config = dict(
    train_examples=195000,
    encoder_norm='layernorm',
    encoder_dropout=0.05,
    encoder_moe_every=1,
    text_encoder_width=192,
    text_encoder_fused_qkv=False,
    text_encoder_layer_scale_init=1.0,
    text_encoder_inner_norm=False,
    text_encoder_drop_path=0.1,
    residual_init='none',
)
Rows from block 4 of the image encoder of a small contrastive image-text model, named by matrix and row number. Rows with one number within an expert belong to one neuron, the router's apart. Each number is 500 + 40 x the weight over its row's rms, rounded and kept within 0 to 999. All counts start at 0. Numbers have three digits each. After the name is the row's rms in percent of the matrix's.
After each expert's rows are labels from the 100 images, of 14848, where the router gives the expert most weight on average: "responds to" is what is common among them; "lies over" is the class under the peak. Only what is clearly more common there than usual is listed. The data: pictures of board games with random positions, seen at a slant.
# router: slot weights (encoder.blocks.4.mlp.router.weight, 16x192), inputs 96-191
# gate: expert gate (encoder.blocks.4.mlp.gate, 16x96x192), inputs 96-191
# up: expert up (encoder.blocks.4.mlp.up, 16x96x192), inputs 96-191
# down: expert down (encoder.blocks.4.mlp.down, 16x192x96, transposed), outputs 96-191

# expert 4
router.4 113:432473525452521513507460537503512468488527488429456527503528566527473561499504477546508555546497458481510535564467466402520514558508455533455534533450476562558530493449550493483513487530450436526503625531532509414554513530455558530529513521505537536565479479506480527496462600487581504536
gate.0 097:530494484505435498514563493440489491474460563455483527493499461496499508494527458531475587517485617458487455502515596508545463524520510567478510535481484471524458458494449544495481400511533475476478488508438551501456509382488559460512465533551510523493520527612450420535523512477491552470
up.0 089:499494490515549487493468499545485486432528513508481470537466485501481503502461517477544473490508460543530501495507473516476500433443511549511485512482511511442540505485465507524461520514478500613481506510545508470451456611528442557530488477450468478464482439360601494490481464581476528553
down.0 100:521441430445486441426487591488507541472497509482455580559459467538445568456507544482503579578469470516511483483524511441468490500476518520432570524500443483513427553515493507427521482478539515430450497460502472538453549534497499480498497524460470569475520499516473482564509508425510509418
gate.1 076:527512486521413461481525428427549517491476529555571565501460461522565474535481454495480496507507577460463454463546577514533499520475510464494517481506494443519458547548442516473561454527514562494460456519413497542480483456552563478559498568465482504517553526511453400503492480508489528463
up.1 063:511505460548441537506533479541454545538489542514561509375506420520595521494544452540440495495483532428533489426457509467489525563504482463475483482500462450512431524538547512454507472480540475462528516577445488574494532495551555473500468532532506452490525517590407454517532537456467451454
down.1 074:466482514559461480581489433501484455438558468485470438399538505498503454546476474501519503494485477536525455513508461493458537502589525473518536459594495541527566492485462514543508492563499577518482479480505505498477490474494495476457478565563482465489520506464499523526444543445491467564
responds to: nearly empty; discs in an upright rack
lies over: board

# expert 8
router.8 099:493415517498531479432467512495528458531537484554549536566499447609551555548457480489456515440553534494517483497493481475538538483451482514483489507531379525505507481435480573555533582514505493527537526569506491499539502511521502538535486514464470457563520511514479555465485463470580463493
gate.0 124:461535459399451475539514447485447508460512561430461497433524512461471466445524487510506499570466512510441545564554550496449439551512537528447531491529548474489498474550502469437493428496471519449431455416471520553467483485456465487521497518552528557456555491548552514519416530496524490506
up.0 069:480487450574524498557466499529522490480607521471469483540477545455487518498462594520542508506492452442559542494458467525470536472468498499576419484504523515537519520497501415504514529500503529568503494507477481467448533522450506538528420537506514447438476451509525522507551467496461476426
down.0 085:588466419578554541505490485522482441468532448516549495532418545564507452567484505527465602427480512520524544484512518551434520511496472442562492421525503431496545534494443510499541553452485429542516445433508469462511460536463504510539422544507571398508485545445490510527458520507485539492
gate.1 102:456536502495463476540491486460461435463467537478473463499536471455447498475506528496510551545450472515438537513587540527442422516559556514482531544478555480543491455608537473423475457458570540444422457451409494533483527531411411524514527529518527580446513450538519528509485546577522516525
up.1 088:492538568507532566555505551509527504517435511545484484498545446469475472487528570451516535478490487461473507455515536499555438477524537467513526560424535528516499444532481497474496519461517518486457529559474482465453552462509369553423503490464502530524471510448610441526564557616450504523
down.1 083:458498459521484514515548528493483504443491527519466556520529521560490496530517490525517490537499438535504451479497554506499541487468501559551495468493484538555481541497461531525480620492455563492501503560522505499495448464490479521436493455469490475463548485509471461481547464503452523490
responds to: stones on a line grid; nearly empty
lies over: board

# expert 15
router.15 092:468425490510578528522466533532507458438512574484459539547482486505509472487526472479575515459566500495561459415430436481533612471533498537536497546501531458550494528446499540456443559490464506493549519517498482514457612509469472518445404533522497447482492539511573463459486508437500480542
gate.0 106:521531469525455431495509474495524525486506455499466499557590507525451582521430487492484493514464520507459524507549469536502442548478476454539581444562515574412527434482423480486603478473576469468461521456532562490520445464563497484529513522403552472501512445450516546473533491597535485434
up.0 079:528498437513446512412506446552492512469487485480565503530544481534540557427447457478431511481472523445498502529525488487499466518531409491499541494507420464444462466510493507526498420442526494546548483456456544474502481527529543556517536430496541469536581463512499508551427455494495546459
down.0 091:517482509544405521521517511497639460480411455483588423455500544508575471475569497493454501472477509505507513520489509513525489496509540513535492517493495520434505454451460490496505457521519516509540512498482485446529500549496532511464519546513558506479540497480541537537476491469555566449
gate.1 113:467485545444493438550494504541521470487539527408409470560563525482448521561533489494545510489508469584516478522526476493505516486489527498516530536461579508526495482551543487443493602539451500427473522464520434482492547523467544487480487512529421534528504506513491528442545540481550459527
up.1 135:526469563514511468507445461534562439465562535460421450528520541479415538501527499565583456473528449583542454470485447511506530459566445553522493504416554468486533476563479462429461533498448531447546554434483497483476521527456495571457517453547474475498515506502546486422517536458518448548
down.1 116:500460541491504546437481495484539470542436414437522436457487511481524498542434470431482515514569436517476497505431502532524522439471494509540463508478445499515511511513476475529550441502567506518523455532439516580510485556484540449443488486538530449495579470492423536491441483542548527430
responds to: first side has more; nearly full; draughts
lies over: board

# expert 14
router.14 093:503436485502479474502478496477509469512490472479518551474493551510470587613524524502439535451518531562495478524511454451477499473472489458526535546490464511506538470472483528453546558498520475501527602527532430513562497463478564453436552466474458497606490515476494513446515504472612460425
gate.0 098:465464544521562506486455572472535553505545532503489515506522535548595489498476532551494442485514440493489505494351500488503577514483483518428390503458474421554455489452535535561467506531421544583581496545501465406519499528485484500505501532530526515498503488515460514466465505437482555537
up.0 081:469468551523573500479484554495529507507526517503511520508486500507569487488480512535509449493542421500481525487349462514499579486493480513449369522503449420541454496453545530550454501507416518557580528544511490416518546538513455517523464510527478495533471484538433501495474529471504553498
down.0 088:569496438501496533476507462501471464525486520543489520527509494481498495563527484467459460423506568539481514472613514472510450555515523423509514479578467499513498477522482517504580455473541474469397509449506536570542485480505496518487482482453479554510432479560598543546473423485467511517
gate.1 080:457528443538529508490504501436457503455476544508492436467421471466591481494545532497567473485460527481452458486518552482483465528446520538499532509506503401477479536511537519559455445513434502497490476444496570520464511516513422542527501500499527485485501497452490420537444469453462481536
up.1 077:540493464447466525544577486506542497528376486525530540416524487544458516500504490398443541506485617527467496534520576464517526588483503490501535513558483550476419483469498518478525483528547508475472446488465461575514462453570558486489495509481491516511499480487494514548502483565458558463
down.1 091:530452485498490541521543501537476455469437462559487476459492468490480416469536508455426550519499558528467531515474574437517467572484464440459519500535456538445455501499462522489546482508587475463518462532414457531514519529540534434559487498510477481531528536491506524528460470498503561494
responds to: nearly empty; digit grid; noughts and crosses
lies over: board

# expert 1
router.1 091:483482514471534464395423541496566487526510524475554527475444457531486475519564534445454509457486500556475489436504482462493607507470508461529545597612421589521495520442521506528484506481507503540489579525475458520498551488491457459482503566566542489489502457517471508485529465547513502457
gate.0 120:442560417480478459550480486559478537448508529462433469542590521453465500489480463488514546547454518432515485571522473519456441519541518509473453506490535520505492450543511452431539474494573443469489505467513477518558515545519551439521418543496447516480537500519496537477519531477525507436
up.0 078:442495532401485505545509470472439465479509559508477530504506523482464486476481488501498589496505465618399542496559511519484501503534453501470562523494560447557427477474455505445478479577428596519470494485586523482492480493523488525549450531538494580480531478518525523448496507469482579524
down.0 093:505427493478502544497505459506551490458480441538544548498460398458515440462457477492493567465524511501479508522494501483525514520530479480506463504548394484457459457543540487586579509483569531485452497535477520517482504489480497505492489498516535509526520442570432559494457563586440523495
gate.1 119:482503502434485495483534436529502460483488525523506484471490512494433570580487452584484474560507552529440568540506446493484458512517486442523533523506508506469509474514433497420540457520458472491441531464544486485490485470504524556539542457509473507522515483531506555438428488501642514481
up.1 136:493498477494496443561530516517488479492519435487481461528478522494547468456439472459504459508471498510543412537533586526541511391509509568510421458475531446510462507513487491529501528542517544533506400504433500525499462484474507461451430555475406510431524508455549489552532502453420496554
down.1 130:452451565437499538587538487527509475514448545479502442448520538497543512429472458402555484497504491475545566504494530476501513530518527485455535496506392455455447452536546437512559543492509430508514554539448488417499524521524438500546561565536520448495501504494501569536505508452513499488
responds to: draughts
lies over: board

# expert 6
router.6 116:514542466562467502490528491498465490447513473576576544470472516489551476475477483523569492560420477473598504526446505453575514524526489579522542489483407465460502475519533499510577439495542423461501583504508523511458456493552576521572525506455512451532497474509487471518523505461476489509
gate.0 100:495510496452560392490436456430486547524521517476454478543520528492578568524530520480408456491493483558491533485550454538466454454468542447498449514589523502474551505511503475535471552552501508444505450434489482553521512475467449506538510576533478509459501537531516540471490477532605465496
up.0 115:460537531450414485511518536522554489492535530481506451501507477453408412432537523514585537530460489477471509551486517521493489513525483502542570527441535507458491457547541443440444484473483537541528517484523529445520469563486508472458488440496558514465507471562508490497512544487426530466
down.0 106:580439459447399534498515498513416467541510481583507533511492537535452432509537531457496604496498541528480526487487490533452472491472542407561538537543488488471477503441455508525540487472572529461477491486480470525434467506483494459486511511506498518567542495568497596514470489523521524481
gate.1 088:509444610521506447416478494493541515557495450467493523549456576529484495516424547541495478490550471497479546511554506553488569515472503510547475568493504516512524467522443508632525543522508593485588472529438530490471511510436526487376492464500484483400494477447463518478438521520528492466
up.1 085:399522581481464474503522503531603470572480470450476463517553604452503469458472480469490519531560519508527488529600506487482529521495525471539555531471513536533498472549524467569527501529476544506524487477499447497461483442513513503412472483517509543427511494440463499537470486454498551499
down.1 093:539464434396499511519457484501483551504513487547526461474579516479465395553454456503482608482501492496499508547485455471534382534490500520424535464566508481491495506492503479530502516466520463454446482491510565489441492507456516522540492472472507538507460493448527559483472549516460466507
responds to: discs in an upright rack; nearly empty
lies over: board

# expert 7
router.7 100:502560406505460521451554476473526548513523466492579494457561405574577536489444488523501528492441565446414480504500535522469508484513512505490508547505446533411497450488499489562570517440565464507588491489409492492562422537555552502561513489439490505542509503498488494560509516567419500433
gate.0 124:516540582557490560497508533503571476526403456492522438458496479508528442394493510459574530478412517518466474450440540478550450474456490533496558506480484507534534557560452462484469527507568475536523485532509548484526501517542471520464493509494496548455445602467571447549571520531455497523
up.0 088:507442497507486470488526521485452568548413498473509487480526531538498533495497480472418566474545499512426449500504521514483466521521595487487475501509437493549377495363563518513516518530492493501524480509489459538574529455490527435541479500529462523566528478548432493494486523505480568431
down.0 128:570473449544539477534427393584498436512507450535491476450503480499439486543520540498498528528576459513522508447499468438482481495516503469554486492428459505518575493573475479557552511447522451496529555500525460525510566493523578541532498502480508517514402486475518476475466507559527539526
gate.1 081:539444531486552438541467529436524484516408494551497444508433496512479520498517544566449513510494506523418537531492455544385560476498454474547474563549515514524494519498469545536451525449545605509519503494496482540504473479471458517422432514513505502509485480521483540464465448538557495490
up.1 085:562485553423486463495539470506483453528442531579551455485450479528520505494511511555473506499476486546461479480473548566540504492538526482467503475482514452503478536439400583447386411526512543527514461487522501526484419519548477500544491555500469496486510545509572471537455440497509486505
down.1 092:562550473472509463505441430457473489445499498512501597480523392475517497411502549487472513480426414535516497453469538516485473440529510511546484503520487546450503590517536456482455467422522564519507525421470499515547482549472452479545472510522522514457522521533606516475408443546443554551
responds to: second side has more; nearly full; noughts and crosses
lies over: board

# expert 0
router.0 069:479474485426515449511471474515507516489489536503482504473483497551509561572561552524420471435531513523515517459569453511571492537542486482434463550536508495553449482496572526510578547477487457502426549501495536515509559461545513481523508470531504509556523501530426524424490548551537466399
gate.0 119:512479532522532512471473480466460437501493512460541493530477471528497426500497503460478466494519447501512449506464549518542545460463462585534458473482503517528515545469426519518444487533481567571493438550558474530491464483495504574510485482479480499466464510477536469529530430515466560599
up.0 124:472556462491463515552545532501558534467547514476449481477546512461485492466474480505541545537458529468503541540544469551490466533553537498546482468469563498488476457540555462475552497457544494462482500464423538488461502546472509424502475511510526460477538522564492555542470582497474433427
down.0 102:536477518533516523482538485540523483522509508486489522515535468437482450414472483494462442529498565489492546506407451504485520490515486416506479477548432502519472490511519471439520527461560502414572527561481429443509462536518471478506458504580520572621497480542468503460522543514513532465
gate.1 050:472530503533520560502498477567513505512478415577523524519568481492435475541451465542542452497513459529510489495522438569489476523575421516556419472448495462507510429499457467498564512498556550506472502484503505515490485478494589430465564464470486499521570448476470565503468512444582495505
up.1 048:487405543464530541503462557440523439490488557519488432394440504524533496493572568411488567465453542547459493489518530483457504476464522481459574519571528551471455561515577503510465488577507454503539487529535476453523452480567440544487497528488537507493454537437475489472470478562476517452
down.1 053:470443394478462512503510489478503510563578451485526530524453467473470500515553450522540438492557470449494464410530398442445512472481500532474439466450459452559521435503516474498533587516452441503484490403493456497523509528504566511509436473474541482496465503438478545487508485476481539526
responds to: first side has more; noughts and crosses
lies over: board